{
  "model": "masked spectrogram model",
  "dataset": "strings of digits, spoken by a formant synthesiser in many voices",
  "train_examples": 39062,
  "n_mels": 64,
  "hop_length": 160,
  "input": "log_mel",
  "win_length": 512,
  "method": "mae",
  "mask_ratio": 0.75,
  "loss": "mse",
  "encoder_arch": "vit",
  "encoder_norm": "rmsnorm",
  "encoder_norm_position": "pre",
  "encoder_activation": "squared_relu",
  "encoder_mlp_ratio": 4,
  "encoder_head_dim": 64,
  "encoder_fused_qkv": true,
  "encoder_bias": "all",
  "encoder_qk_norm": true,
  "encoder_layer_scale_init": 1.0,
  "encoder_parallel_block": false,
  "encoder_inner_norm": false,
  "encoder_moe": "expert_choice",
  "encoder_drop_path": 0.1,
  "encoder_num_experts": 8,
  "encoder_moe_every": 2,
  "encoder_expert_mlp_ratio": 0.5,
  "encoder_experts_per_token": 1,
  "encoder_shared_expert": true,
  "encoder_patch_size": [16, 4],
  "encoder_layers": 12,
  "encoder_width": 160,
  "encoder_positions": "rope",
  "decoder_width": 192,
  "norm_pix_loss": false,
  "decoder_layers": 4,
  "residual_init": "scaled_by_depth",
  "optimizer": "normuon",
  "muon_scale": "match_rms_adamw",
  "lr": 0.0017,
  "momentum": 0.9,
  "nesterov": false,
  "orthogonalizer": "newton_schulz_5",
  "adamw_lr_other_params": 0.0015,
  "grad_clip": 3.0,
  "steps": 7500,
  "batch_size": 128,
  "epochs": 24.6,
  "lr_schedule": "poly",
  "final_lr_fraction": 0,
  "warmup_steps": 370,
  "weight_decay": 0.4,
  "adamw_weight_decay_other_params": 0.01
}
Rows from block 9 of the encoder of a small masked spectrogram model, named by matrix and row number. Rows with one number within an expert belong to one neuron, the router's apart. Each number is 128 + 32 x the weight over its row's rms, rounded and kept within 0 to 255. All counts start at 0. Numbers have three digits each. After the name is the row's rms in percent of the matrix's.
Before each expert's rows are labels from the 100 clips, of 14976, where the router gives the expert most weight on average: "top examples" is what is common among them. Only what is clearly more common there than usual is listed. The data: strings of digits, spoken by a formant synthesiser in many voices.
# router: router (encoder.blocks.9.mlp.router.weight, 8x160, trained with AdamW), inputs 0-79
# up: expert up (encoder.blocks.9.mlp.up, 8x80x160), inputs 0-79
# down: expert down (encoder.blocks.9.mlp.down, 8x160x80, transposed), outputs 0-79

# expert 1
top examples: "eight"; number of digits: 5; "six"; "seven"
router.1 118:140096111100185197138148131088140154158119103108115158142097097123167128099157131090133175068192153132098130082083112102162102139151182105116084104168136103136141127105138061122080163115051128169119109159178109127074131153138119098108163103
up.0 093:095167104087079042126149037071101127102154155081100093117130177104090064123153148148136072081128096134121112188150165147093085161093100165138120192118092146147091118163085092092114155121163071157112135136108150163130123124152090153125139179
down.0 098:132104071153123126129061032168112093169172131169115142057160145094134074066093165166153128097137132169087106166178163127073142102103119121176097063147110121122097106124203129082104090113119124126175137087149142112058149102127117186129114126
up.1 101:099170132173125079119060180078138132140104094171117147133153168066116173103182136130076096126107163145132100141092127137155128094169136113078177120104125122101041187129181131111107126136104188060138111130074135113141101086136123175084144088
down.1 104:146133166140119180147128112143162092118149144132100138144138141143081086041094139157126141159122101157116172146120111118120152119122089149166130091047140110105123164164130165137063122079135215134133090165136078155147130183189130127088078186
up.2 093:173138130122159086151051136153166130075106156081176073064151088118191130184085157153173123109078141144157118113089199113112103165144142151085098071172133120077114166076125100146119099115110158123129162110191159154090074174140074124103140136
down.2 103:089091127137116106068131130065131118177115152186094136158085088117142151188151028129152086076120115139140110112137127181062094096057107130148150168129147146108117095160109104097125151129131116138177191127167130104186166140143130141151135127
up.3 111:064140109093128148120196103068121120186136150167151116142113135124083054169124109164109098102196118150116058221124137125086111139111134181173142135073144114107117103154093121047091140154152115172120122101068149089143131154120157112114117132
down.3 110:125106147102134077114189128100089101129090178112170166124147092147087065106101155126193159118139140152139109143179103146058136060101088164123182123167096091142083122140126112038122153152115097193110101090117121110099100094095198177127114170
up.4 085:154107099098172117074105071119143124105162144091173115171088102128116156132151152125094123074111150122160110088120119135051093132128029144128101080167154179099091124068139127129123093108169134088177072133100127113112089113147065163123117146
down.4 089:156072094172136085165140180098167177125132178109121076123077100141126135115164155102119156156128095165128193109134163109202103095126196153115054071184099103133095227180127114160091120125080105126080141228194106133111134140134127141102112098
up.5 109:120095154114093118109111160105185128107173118138118145106151083135130148097097114070089096131101107149189161076184125171150097112094195169111047034176119129133125167114155121144143181189127100110133104143141120135147116123126079115084143176
down.5 107:130113160134128121124144072114111121105196171062085115112120127112118128075052117105144108163112123123107212130110146098148151111140190172120157151151120098093108164114110144137142090162134205140076115138125076098145124148087118133177088190
up.6 105:109144151156103170157079153145157180128128158100055056108104134075142139187119115061146134165122144112165090129135132206105148107117177116086087128119136171108100150070146104117166131118123195078148095105136133107132197142087061099149133138
down.6 108:088156158118087154114120148082153137162149133157110155187129070135080136091133122140124092113117207140117124132181150136121134082126107129136189138155117081166111121192121152101174129085166185101166110127109194083135129076136199112163141169
up.7 099:098138127167132159118104185072112112148072112127155159139095124173137121142088142097165104139104058217114139122125136091171134192176118083160112154086108099060142190157097125137137114090144097142118124157092150135119114099149127117114197081
down.7 102:121114163138134122144145139056148176042125116099072119132160159136109123086128113157113139175124167107131101155102104132171093141145135126095093163156102148152150086097120172122176153141139109101129174171118115147155126156085066119109127080
up.8 092:129108124180161101100126162127221146110108158079111129085136151090096141159101104157130139144103142146108155068124150131176100129128181070151116095132115164111139116074106138174074126126121109156097154124097097083150153183085213123120124134
down.8 097:074129147081077158140126124060080123165148065094150117123098179124146125117139126153115091123175162126143070126128045123067146144117176127138155130139154153169118114088076105118101179151158139113142115110094138156120129116053084129158046139
up.9 095:191197098170119070176115189158145111135170118120098138091144223150116140148118113114124104163133085128112120132145166167164192155142171166221132105078120121114159125111123132117124160157177125092175103105058107106053097083113135148171094168
down.9 099:142156171114180125136092084137085132105095122064088128127148129141159181123120135118115095162069104083134177127097064122169163143086177194151143080128127119152179143176103151138140080162138146140122137082144076070062137072150168120093140132
up.10 112:118095089144136135173107147083179059167135202116164181158162140111051134105149084102128095096142088062123180149145172105157101147160127162063094134142151151158079143138170116144096130161122109141107145155128149100051116105042083113089138099
down.10 113:170080137139116159099089071222170101166151132091119148114126147089127124106131111114099141155129160104107149162178124149105108147106147140144133117137106186093134128096152169171135107143131125110162172171108062089117136126069158132121146147
up.11 113:186143135152133126154091140122119098127160055164130061162165213163100146048145148132126146146159156105137149123097157141206132109163070158141125128149117123158137082093138117160136226038139141136100128093170162136150118112151133125094106135
down.11 106:128131160184112120150171127118106127124193141149128076143150152121105100104124149124125121076092107177141145134083150168097133147118112154125123091095184143050170137189120147133145157136146173141186116118077126136159102187178110080127139141
up.12 070:139086117110154127121171145192132103056119158094076171145126160128132086129075162038137118168105104163143145091109100109130105096110108095100159135177104155099083111149035163184103127094078108160124195088210129145103102110162134124117119179
down.12 052:104095115117166151164180115103120131094139111151156128183120181083144129134167192167146153174131144127136118188147132107145062163179073099096169106124084133112149142106131144094123181114097166108143151154119140108153146166138079160082126186
up.13 107:106157099096112178111191141093138126129158196154100032089152123095079143098119123128084125138168136142130169158167195083149160126098086131136142147131165083077152104144115124110089110143133087091110135152130156130130125181162164135175133156
down.13 103:125121132129188067182153131083133119115134121116129193128131142068096159153122155127125123139124088131121166131111094101112063140126152163103171110126134132168144159140174123084181129134132117156122102085095088152196171211107122101135082141
up.14 082:081119146122137188099090143098142098177128143134083142142087129136162113151137125116132104157120083068125102104135103101121091141130189086157125130135121170164123165084126130178065193117061161084146118092061034135082102160110183119156156155
down.14 078:092087103156112100149110118121065085118165093143128079197130160127168210187135122106141133103164171159143116150136166122108156157164111123150127124122115129113178114128137148112121165094094118102096130170124168152128125090147049130163108133
up.15 110:168148103088168139113076147131135181123149164110124098134081107145118105093136111084160107135145133173127107141104104122147089103162124080140109119163176069110127187160146075096114092091106166139047069118120134184127110077130110146118192152
down.15 109:168119091112175134139093128084117140087092133191198040093142117101154139101169156082176115148084128119148151115115116107137111090127105147152120123155102145149166142156135139078165106134122190124116110117102081145126118104117155107119089141
up.16 089:126108162106195135150145146099158098154128144136128152136083162077115133131208146112081130141144139139138108112084129109130115129140064071096071177120098139109159091089192097174164143161173169153150147106165048125105116145138111210107091091
down.16 089:118157153126074072135094100170127140156188086128110124109149107127093137120122153126188110170069108115109088091149097144203145124116137158135141110167149188137073120079076116053132141113105178155130160141139196145143109084137119109146131094
up.17 102:163112145110115105087143066160164110111133113166130132175092096137176221158180085068096138108142108133138102131160078154109106165158092176121164125088097082085164125161161187173131151143154154146094154152106142177102138101132116086099105118
down.17 098:131132137164180110161139146091146125146142163123088087162216113193104132147122144126124129164111158108122154134095174142191121149205108127110111106187119098141117172126108086085125103114071146137139122170153131086113079102185092146035151070

# expert 6
top examples: number of digits: 1
router.6 105:131110200107125201143149105166125100077117117091124113124075113191161132111083091115089166123191127114097179162159159111115162169091128132101122137119120131154175126100089127161089127118136142197115120104116096121163114115174139127110174189
up.0 108:112092136111122195131114155130161172132164163112119122139100108129111107151045142095081165086183119148124205145170101130085207131117156108120136132102118096161101084109107121120081103121130094162174150111122126167116113109149166165081114187
down.0 111:119119139113113107141142102123122098151112130127174128168082155103094119128116102134075111159134172159052131149100116098099056214118109110110101127094096155134081170171160096178173101142119178122083126122146100080132168166157118054161066148
up.1 114:188128154139168115084157142073129154147127131107132137136098119099147136145096184167129135125093084218136132168105120130141174135194116079079131133142099061102141114128138141145110069114111175146147152143159124088084078103134090184094133072
down.1 105:160135071123163132100098205165135178113153107111154086095120097127139145133158137086072146136145135136115125096162145123186189116171156122151068151171131114146155140108110154086133113166170122130142099123145175130087137142127119120090186120
up.2 110:171140118132146100133125150171128161089139089082143122073117133157135111137099133131074133141113133111108146020129168133130140068128175158147134129099118122152124172053161171170173108101102113145138145164167126152141126113127173128144150163
down.2 118:118210136135119107126141096134113123135151099161149162156184166129020117126148149114148119146151223160090117176111156157155142115135128064112093121137073120167136104110109124098153154122163050139103119121086108069098079141099127151136134142
up.3 141:228086068136139130115163128089135137107134095085107189119086097127126122147106111151118128038140139177135141088101080152089179100152145104128096099122162155148109099175098086098087088136155121174131109074166150087087094157152137101076093133
down.3 116:146122103152133086118138124098101174153178124183150181150149166113133145142157139158146174134137050139185101184126143142148146134188106119122114120188116147086149139189097145132103109088086101117153103131143138106108107173108113142139125103
up.4 115:110151113151152145152094186167142182168051125059115116113118104126186104105124154073174149150112080171145162108128142134078138124106154118156084135104109197095146112127148146096130177096168110111162080064102137145117161134145079121105082152
down.4 113:154112162132105113143182088164127130115160128165125103154141084142075208104140106147066160140156108153120137154101157106136135113155050125165078079163139133081116167097136094154077117109091146108112122152117161145049090170114066161156135136
up.5 101:166172113103168114110156060102060128120117126118120144179119197155117136130176133123097071146112084084141123122101121205125120163075125129111136165114113138105140125118159133185149110100110146178161208100157154111149193107114106130133133135
down.5 102:138138154135124069138106158104120125128160123105181081162116071117096163097066115109054130109144204110115082153153154105135104137127098136187128204151178136130114089113125170121092080106155195145175150137114126128111086125120160109130068118
up.6 101:165125149086128121167094173192124198093175107087165089087155096145180114123117165139143174114143160146106127121155130146141133107097125142097170120140098102191157157087084116137146156149118054150148152178149144137113112184127174134127121144
down.6 109:096221151135064141118099176129140060116147097098135067120134152130109137155139152147129169123127114088120118143040108114131116099117141164145148127110125072220080117153109136109085158183130122102107147140117111174114104157117132105060035109
up.7 085:134118083095131146106116100071111136106108125054117093152084118117134100140176136107167137094141127107111121090166121095135114060144127118201113216175135120153141153152159066124140106124206100146119130179180131184094113106167154134146073165
down.7 085:138133137149133104085110098165149162175114088104110148160147134096142093160144094101111124060086094121168222098110129189157139111132135204107145053078138108093142143077112127102090126120126153196108195088099081126104153140160099134134107159
up.8 097:148099141111125133165156149115095103198114115122123135149138170156177141148132116210127180119075099136101080061085115103143072116157125105163112072168134155157112065080088166107114113121128141089120084091102116130134088145149113118151197132
down.8 117:113182122164127136139107119084118096087155118101082088135116108164061149093128126111132042104172136093179140162175193104109150137098185160159101163067103148069125137146103146116168200155080090143146117130120091104110162138085117172135099129
up.9 096:068109097168148130079133116149146123117178117117141129122199100137133168087157104130120103125101170147053138160070155121125151163156091113093166112111147087082158113097099155092105098084159083095076198115139062041117094169166122171106181120
down.9 106:088120196191113092125161124113107142132118109165127151131092144079109112067167158118175116149103128111131090103120118146104099126110160083105117120138144142104115085163208115090087156200182164128178109198134152175208111126075128090156182121
up.10 105:143137142176110131077129154131131182060106097072156140122149129188200188147095089136133126160152111090172117145071156145103201150124098113078121224172118109080168127176131151150107101128135173147114187088111173135082140102110127104131120075
down.10 103:166087148091119118106149140077149080132109133130148142126183153105097141114080151116135131114155094132114087165204156135122071141110141173157131094130097090156131158184074168090097113034089197153169085159132110165149127177120176130136107155
up.11 111:090126152143161147166130074105101082142109090075125179085031125101149132141112084108088093133154118144122153108149102099151162149083149179131131085072152070122128142097094097058086156133110140130190114167132175073127156144145179101165103130
down.11 103:209086132120136150108140108134110103151111170168123091089130090162113160082117114078121165121173123109122116122151133136096036110150116123107133125162162196124122130143133143181139133113125150179117096121171100162183186101191108104127195152
up.12 087:147120129148171109163124108134091106105041076059096100195088130154165135080117092120104122139154148107194144153121082152194127106104202138120120115172123132157160094062086128176170150108113137110114156145157132098117080105091167125084098094
down.12 092:187183133142164116107133090086107130096120108171065111180190093128132119160134150100125135141163171146172146117088114148115083088157103159195132134096135128146149131053164126106179062168095122142121157110163120129103128123135135168201153120
up.13 125:160064109127154110114124159083155171146118118160133109109048154129149117118180159137095132090145162151094149114092117095141123085123138160145065053128142155162141133141173124105155179115134150176126121111184085054121107125188167147093142153
down.13 107:099089122119137106170118118096169151160092082104137106114107155145102200137137176114104069127134137138058132107188155090183100091106145133152108122155113142125104166133140155114144150125124164059129139108163122119125095119165083121114165204
up.14 107:066095127120132119122126149130089126170090158125122160126118124109181186106122079145136146153124137123132076134137132123081097130110145109104146137120143113098147093102132144115110163127120114084155092149093180170110120049198141130151134073
down.14 113:132093103104131129082172080105104112151163160122130093095151073128132166134148085126166122141132132137074180133090110122140039141106121196131123066094125111131140098119148163126152188138122162208134091158166104091116119211135176129101128205
up.15 101:176123181110169223103167173126139090187134101153120122164123101095107045088139177183126186134077159141143088167133122110179097118173165100109130150101114098155121144107109134169156136130157081132081126153183160163134158126165145164148136060
down.15 104:110174104108102070146075100154079111093124095123142127147126184139143137151086138068109168172121065141144134093137091067138159095136107142114127190155137101134136080115098112144054129180121058153113078134145088073133089087138133106083112131
up.16 072:117127117145107069141162137099079124152138170156131174098175111157163176102123086047102136057121102148144079128172149131136123159144109037133098041132095147101137161161199097171148158129121122139103158189162130144117131107180119111113113134
down.16 055:108171111079156121092139081127111140089150070134151131116075142150107146135118139105201093060168137115175092139124185163156112123075127171148152101070144116139144104148163087108192086119126111083069155146082094095101099129130136152111140145
up.17 101:132107130099109102057116169131125122127168177180096108145048121099187140149116116192128068137095083207115095119147123148104190131093097133101127076114195128148128114093155144143138149122135150098162143109116149186132127129108074114130156141
down.17 109:071090088163111086167152190099131124203150157076085151167144132118174161094161133143167109094181157156129129164129172118080183088155172114151105134110106147097137134139129137087119152198118113147089160121084136135189101098089201138187105145

# expert 2
top examples: clipping; "zero"; white noise; number of digits: 5
router.2 110:119167119160065117129110111121116096131097130123144192181138146176176141097148097106115095152115146100097103173086110168173130094177068142163097084148158110144082139099190104127127118150164141096120079089128137113124138097081117108135098134
up.0 130:121136111181160091173121208083183163110064100147142099172181194172117096137112145123151111119111139130148145124120120128134148124130160185120096085098157161114090160154103103157159118074071119095118134058054174090155142117135137146106130167
down.0 108:142118122102161117137133131098094142138147139043091066127132172112141135164092141089106069079102155158124061067124127134136136137146124122070098132176160201087141113138158111120210117122190188130209146095100126138143124132154108092182133100
up.1 094:100105112166195120115130146172099031106123093139097167149146125116127144082079097151134143169140085196140150163112157078112148156150124135101133130148051135109125123111148151115136224119124150131147114062133169173125139106144111073121113113
down.1 105:134096182138098140160129146154113124099101125104178120129080108132168064114127128117154088103129142129132125189127159141100136148140126145104147115114123132133118136127120153164144057064213086118103082112129143103158099110133118114116112127
up.2 105:120164163119173102155109174116151087146038157154175117095128173144121174088118155092151138150108098200157134104119119143114168080156107102144145127123144107130113165133069155130156146100133157109139080187109143116133054167118161061104146080
down.2 108:082111119104133103154101099133157143135151122127144129080090144152115146089127146117152163078125145116154115075079078133153075121184122116147147153157142147112120113179134142208140188098138168178066109136165113133148108071165149115120086097
up.3 098:102118097132090148144121130142155180123055116174127161114042126123134098159182102115177125142092142154141079127096099088084085100116115078151093081188118143144164081105165149149163165117109155128138147151110118081075143179127153108130122143
down.3 101:144076170126088128088190103129157137132133121193165139124102103141083109081150167137121099118117201122102148128122146118144122079085129109112111119070109121134109104101125186102160093100164240120099127108082082119152125188118175103129139150
up.4 093:139126130108114094103119079114088183124127110158154138174087089118184177137088082116093206138078069081139164100094149140106096147111108112165105179148123163084162139115141116131090149139109132145146155060123119119142130133130139113153093119
down.4 092:100139115149116099164108120108085188106124135155105137146122178156118168170164183155151141100164081170174120148165080144109183108037117134058086128161170128202116152173095154073146191106128092122088143119126077098106077106160099159110153076
up.5 097:102173087160068168113151144141116172122104147074121161185201106130079131118128095197115167111150133116124153112151085174091126111112130157107159107136124136126170127135126180130182072161107165123142157152082109150095143114061170115067156130
down.5 100:151105150171147124143053122161174127127153137175080129153061139109092122124089142125139110144102155109107094105180135081124120120138122156163152170112151147166150191086171099133144118068154139163099161161143141135144083124092058161175136069
up.6 105:115114116131112081132153107122072105182122093118067151140120113091151119153102138131162119194133125089190163136130124146134224167108159085155082188119099178108120118113078144127132097145182088130145122087132183148134163134054058147154132106
down.6 101:152154082112117098170149173149085098134149152132175097163121181145078148159067103135084089131174132144150144137165150144128099147151174144095128124153121157166148146103097040029165126168130114127164144144166108144154105079202122110173150084
up.7 127:133104091178112062109112070136107061123165134088129150127107126146174104179215122156051096107145121106146153165118097120157134114116181097201060146146116169097090159117164152150079149162174110128157122133143152166133101142072081192134119129
down.7 108:066129129166148078133098138125149117133123163170165167102118161161102157180189145104134110107144098134151163106112140117122045138124111112115065103153153232163158061168189101163125172164114146115119140119118073104142127174157174112154140147
up.8 104:136164100186125093190101154147156205167074140128170175217089142151127096118114155163108091131089083170119127103120159169118078201113145085120117148109123103124107137206091065139100138190142104085128194124142119089128110146175148108161128116
down.8 100:122112153125114147109119087107083139141105152084116152138133104177126159135132091126150125084101111148085088133141124151124163049165042117097129150171177149198117083095147092148097119132116122109070103120065092150147086147132135141078153155
up.9 099:163124118129131057164103170143092163198125084106098144138117092106129194124096155143094077124177101114151129119113179134095184142196144154076178139051134150084122146108137065120136176128081111134111087106161164102106123163171079095150131121
down.9 100:134097091125105166148133158121159133072119176166062170135065096120141171168128103073141139128157104069153063144117139144066154143131120044107128156120096171101093144086127068149159126143097075086101128119240141131113135136152101110148096128
up.10 106:157104149117136106114144124117157087175138047186171207091172154182119133138116180150131121127118149108109131201144165143175158106181100190095148171113101117184133116126178149118142101148115138158116087122141148169129153096079100135112089101
down.10 104:139084135087084112047143152162117106092097182111137105098164172137076127094147152163141145157154105123103154113126090121159103141140070115201079084126173133138113124151139112138119117126142077111048097149132136156199129157173127103141133119
up.11 083:150179126132112085142152130175109120120158164089101114137167195044111136181166056148139162138144089138141154177140083167167145124122161146078137181123106141167106139145157142112135093126102218138117167044128161145136095172136082092111110169
down.11 096:084131137098056127111131123134154139161082169109087102081062089102103121118177139089114131129159107157151161139165124112126155106092092130123101160148150177147145177151121135127078140154110063159141070163156089104160108097107055148133129161
up.12 090:126109213155130169093138145131116084166210131089176135179144109080093136105160133121131121150165129149191074175146153098137186117117157151141180169112167148138160151174052107074118125074169100155174104132076135160085113176129081128131071126
down.12 106:045187116120070125118135119103110105080096103121090134079092104150182086176110118198104121120139166125181095157130116107078163125150097112093169178065157078124100075157072127157123192118112106107090118093155178156168106115128039149122121147
up.13 110:107156093082109108130099106121188129094086188146167123112118166130133149170112067076118138147041088082138170151075088156170115132128161173135109143115186110106093173075097123175157129138149140139076079138181142150117147144170051111139120168
down.13 114:135149135178132190121148133146148154112079131133178119188176109136131108104108158122182162131186124106129122121114121180101186043142098100101119161179123086173097081100153121142115123150121141102139123176087076064126134142064130160159133046
up.14 089:035096131140201162052080112120118113085116092138165184127108182124177119148122090138092131121161110124163159138144109097162139083211091154176126100148104131122118138095103149144096125096127119123132190140202136129092102130184177106121166154
down.14 102:064105120165126139107114138140240130153149103071130099121126081123124147102133191100162100125148186128121114096089151130125150128142124131156146093172153142111111114131111119119179145114135107049130119131129152079134120187081118122162156156
up.15 108:154121115155136084150134115105077151115091168165143178168186114144151163160141157180097215150117075140108101151120161138150057136154138096108047115150162086111139128096155119134193132118097074128146135180117124127175123094151090162072179117
down.15 103:131132182197089137143152100107134158115146157114061115155211109121104153101095200123061198162155139126103183163117181184137122140148144164133103096128103136083109164087146140135163121115117124188133115147177113151103100150168085163127197146
up.16 120:168124123143121120134091138107152095097086108167090086124111113162182160168106093176101123126117126124173094122104088158118107097186143131062165117166143164156188144175174170128137128126087153096081083092172118167160138053170094145070120141
down.16 104:085143127125112085165115093100153193142116133142129138141109153073130140135151115124127099122068124100137151119053185075059074191141127082135109110150172077103122096170170120130118121131129123149184123164158162092054128141144103098108133084
up.17 126:133041130125183182138161095095093091145092126080156140146168104109165146127180117087129122125160131121147103157145119088106137135097166168126073077209160065142078167131129056128137189100101129138164114130191145140081099204160146091142138112
down.17 119:162079089152164120105150087131159118191142126123077069152135136147192114142119131059155122107099163078136124156152123120147103154116221095127145132191150164101148101149124148119148178075132139093145061100151095103126176105169130090096142130

# expert 5
top examples: "zero"; "two"; number of digits: 5
router.5 112:110140167167086110180093191152172092157094159133158116168180156133129097115105180090130111172128141120131175092109229117161134110137111094124151078142103147161122152137125141191104127109135135128121103149154185098116130119115143134135148111
up.0 102:116068137121128103161114165058106132144139149104207129114147190109118090132130119102162064129140074122076187138103128076117093109136136214125120141109183127143165100174149066104117112146065163191126105186145120120076161101148073077102124161
down.0 093:096153119158136160144128122079161084143092143101114140135048195184163150132240098130140095128120111125118142070113155096141114132105125149133125154130121163144119151213103130176166113122116168133159133134125168084142134174098156122099092096
up.1 109:088121183138123120115196097089135141105132119076086120151160125156108115191110146196125115068089136065133151136149126114106045149132127122100178108127094153091084098110152115170142172149156121117098099153138113150135117117133157108087117144
down.1 105:103160153175124194125138183052113145109108156082107153128111201172148136147125134205173158119102108159105158171140102181115129126101112154107125150141161184103180149213152109138159131113107166128104125096119109138183138189095171043153120115
up.2 105:122160093129124109124157098134098072090135159164120102126106124094139194079143113134136152140112120155177188132202154139104138145117121181146169133110151142152180126121068113135131197106117109145122127137089070169107132080144136145086138142
down.2 099:146142132133093125060114127136054212113105133097080107075144088114178086118128150129138144120100078091141146101107109132152172118085114066179076156149126175062201133135126152139123123144138102108122124116103154124092179088104109202106118124
up.3 095:116127114150153101107199113135119104133094170038186162189168123194173115117102139164119159147121128054109125143199159126136151168136160135168110178111090157123100166134114117168092164162124120084120103168133148093159187082123074159115134110
down.3 094:107125113164135136084130150162140083107126104177161152126145106126170118078103101123145151114161104138171087106119121086149166132161142110175148120104143105072106152113188192128073158120141076108139081111163159094102139114166177171147054094
up.4 114:084116139041098140176099109143137164138091113158135146180075143118126090137095102119125133141107142123096171153162121163078140110102138119167102166102069115136138120073115113147073105083130114145160163122112157159124164109068042134139100138
down.4 103:129164128084139131149074096129086171123102151161129130135169105158104090098108109149132122151123155139146136079114149119062136111101095083167105092105152122180093016139166109173141131084130130121110147049105133134170103177104121146162171170
up.5 092:138099112153143200176141114130149068112132175087143126122192103121093131078099103109191156152153121090165084151076146170162122104169167120090130116132128151156123140098105119100087136144107117168040170162098080124154129113079090182130134102
down.5 093:133123134133087154143072106139099171122121167171134102150143086124116119096129061109160160110135168128117135109115148115163155064104145127091139145179128087129084133104142145170127186190144119116049106161120070112084121096133104206129196118
up.6 099:123160172103102140070115094122137141187131192135118179134100103082103146107129154117156100125125112098146085176110179139112160105166124069112187121097159126128163124122107151101097185165147138130126129139137128124154141175127119171141138149
down.6 104:083176137128107161110129154049046133123135087117143133115146125176115102163160128158066166126178091157146118110099094121161099125135066164106153151099143038172122138156115156105086111131094092145076106174121181161127125157169170146100123077
up.7 089:104167122102180094069136175140163095121109072139160133091101141158146221128067104138188117113167147188151143120129157166131170124128179102083166142094130063172104139139057159109172116138139116175119149195136121142127121167180138161105171106
down.7 095:123125152133126128209129203085094106113115134127126177166088074077107104130153124130141103153110095108125047165109149060093110086127099080181107142143155100187151107132144114049101124204100060098088089156127165128174095112121093203169080143
up.8 094:116129149147199125142110151109141144098133142137167116106107096119069116215061160125160164095121061138143117127128169117146107131098142042104196123123138109100090225117127089159137137097109193129103117136133106108118170146141136162154161115
down.8 107:110098117123135190095118117113119219181180097136155167161142148094156095106120118149118124157134144152093180154121068132135124135132101143145126163124113157162139130136102190132072097117166158113114134151077133110151102157112139149076147079
up.9 094:112109078171133123099096156123137074196109051120136130133124143152144115119196146130095106130103132159128092103164133122163133061096155156173052054146128189181119136116176100162177178154121118131158070128175150092072100135091155127103133151
down.9 102:133120155142148089138126114143135136107114113123148047051122124132159146142194083082144096157136181127131126099123129104144079075134131121134121127198119164080200118145115130090145140097141184143177134059133059129119132209174154085182127169
up.10 098:177143091121162131149144151137126165183086134111128140092134158127083111114114138125104146159140099145122120071181095191190133125133136159099113111146103164147203054080166128147142167134136117051177118107136142105132130097162210135132123179
down.10 100:103115124125144081080129109117155116075125131154108144101136122185141137107117112141129121126094185087112123085184117092159116152153205122107132158057087126138126126077103173115106098187116122072082153139080095097064152045129110110173092148
up.11 099:159134128163132159102112085174129089145138121150167170134170138126127134054105113146184153083147147190119107144152131104174122133114194103133136113161059129080174098144135137124173194100143145108093073147096134109162087156151189192127113107
down.11 098:159121103122151064156138100104120123142124078122131200115146151216101118104081093105190159153169097134178164159142120106135144154132171137142174126099170102110125169132056114131155152112125165076146123119128149079129136170131163121159060172
up.12 102:099184119151170156133121180143130070139105115156126121118144164149048091106149129166129117168112074151143125075137136155163164083117071146149173123110091166193129166186132134098095128160117130135101114123118167128098105101163156107079098071
down.12 107:207105122146081110072129175203151180129150119160128148166148137146152141091145082057115128075125174124157147112084096106185131101111158065188094139129154098152134130157179148129112143115135142095110082113145046069160121136160135108216128122
up.13 097:165146122181091133171093133175171128122147114103107144195140162110172127119153101158186130145107179066155121157077058138209163157149158047110123126144146165078158117121161167184121145143129117109147097151147138091198062144124068085145112115
down.13 100:135148168099089162164130140059125171085166090177091073181092109092106113127146100148151131073137171177139110187127134152054142081176143195168119136114114153122109140136060113136119104129098129174105116082109160181124088159163123103155135080
up.14 082:116168125106132099149150144074080097123116093146130094210199129115065141078120114132097226105151114152086166157162181106115133137117100155098161123099149094076155091114102129147167126124100099160156127126117150076164107121132127131128155056
down.14 083:170073148179146126174101082138116095136154141158150072202129159132175114063098094136108116131160093158142186177134098141194157137094137084116114140108101100136137101115084170114139128111182167098110074098145119172093072135133114141112170117
up.15 104:147090114124171153131087187196082126161115097107124122133123161105157070133114135156158072168105134185194057092097141165127188068146129134154160111136095200215102147159173109067156119169175118133099089143142089124151139148123127094152100141
down.15 104:222106107103128116105153127201149141155089120113106087196104122152090156133125073126115153180189073144107150153153089158124122132146178145113092085107104144123169091084132087087147181124153155168130077172179149126140109152116159144146134120
up.16 092:159114148101132186118145135110077074104124126097069098085077108149117148151080145097124167152155106133131184078207158161165089089167114116085146118183134102154139153107151162142158132165134100164104133095148127213135132145195162163126157166
down.16 098:157154136156110129172123171125147120124162131117142109071124125184108127124073063131079183133152126093136058110155130086061112164148089120160091164119137174087094103079120089140106156189111088177166156094167059160149101136133137152128091143
up.17 140:150094093171163106147117090141098080114123103202122120160106124158114107110170112136127143070168154111122170164126078096161115175127075153111100074179169140129172137165135149136139186125104136156056045126137168125150132078109145148099130168
down.17 118:078139093152165135052107102160120080177174147128140099114124097088081088166163171080148133103104097148099188128116114112181141147102189090126158142123121167120185116184130139126119167116122152110138125118144107090116104140144170117138097166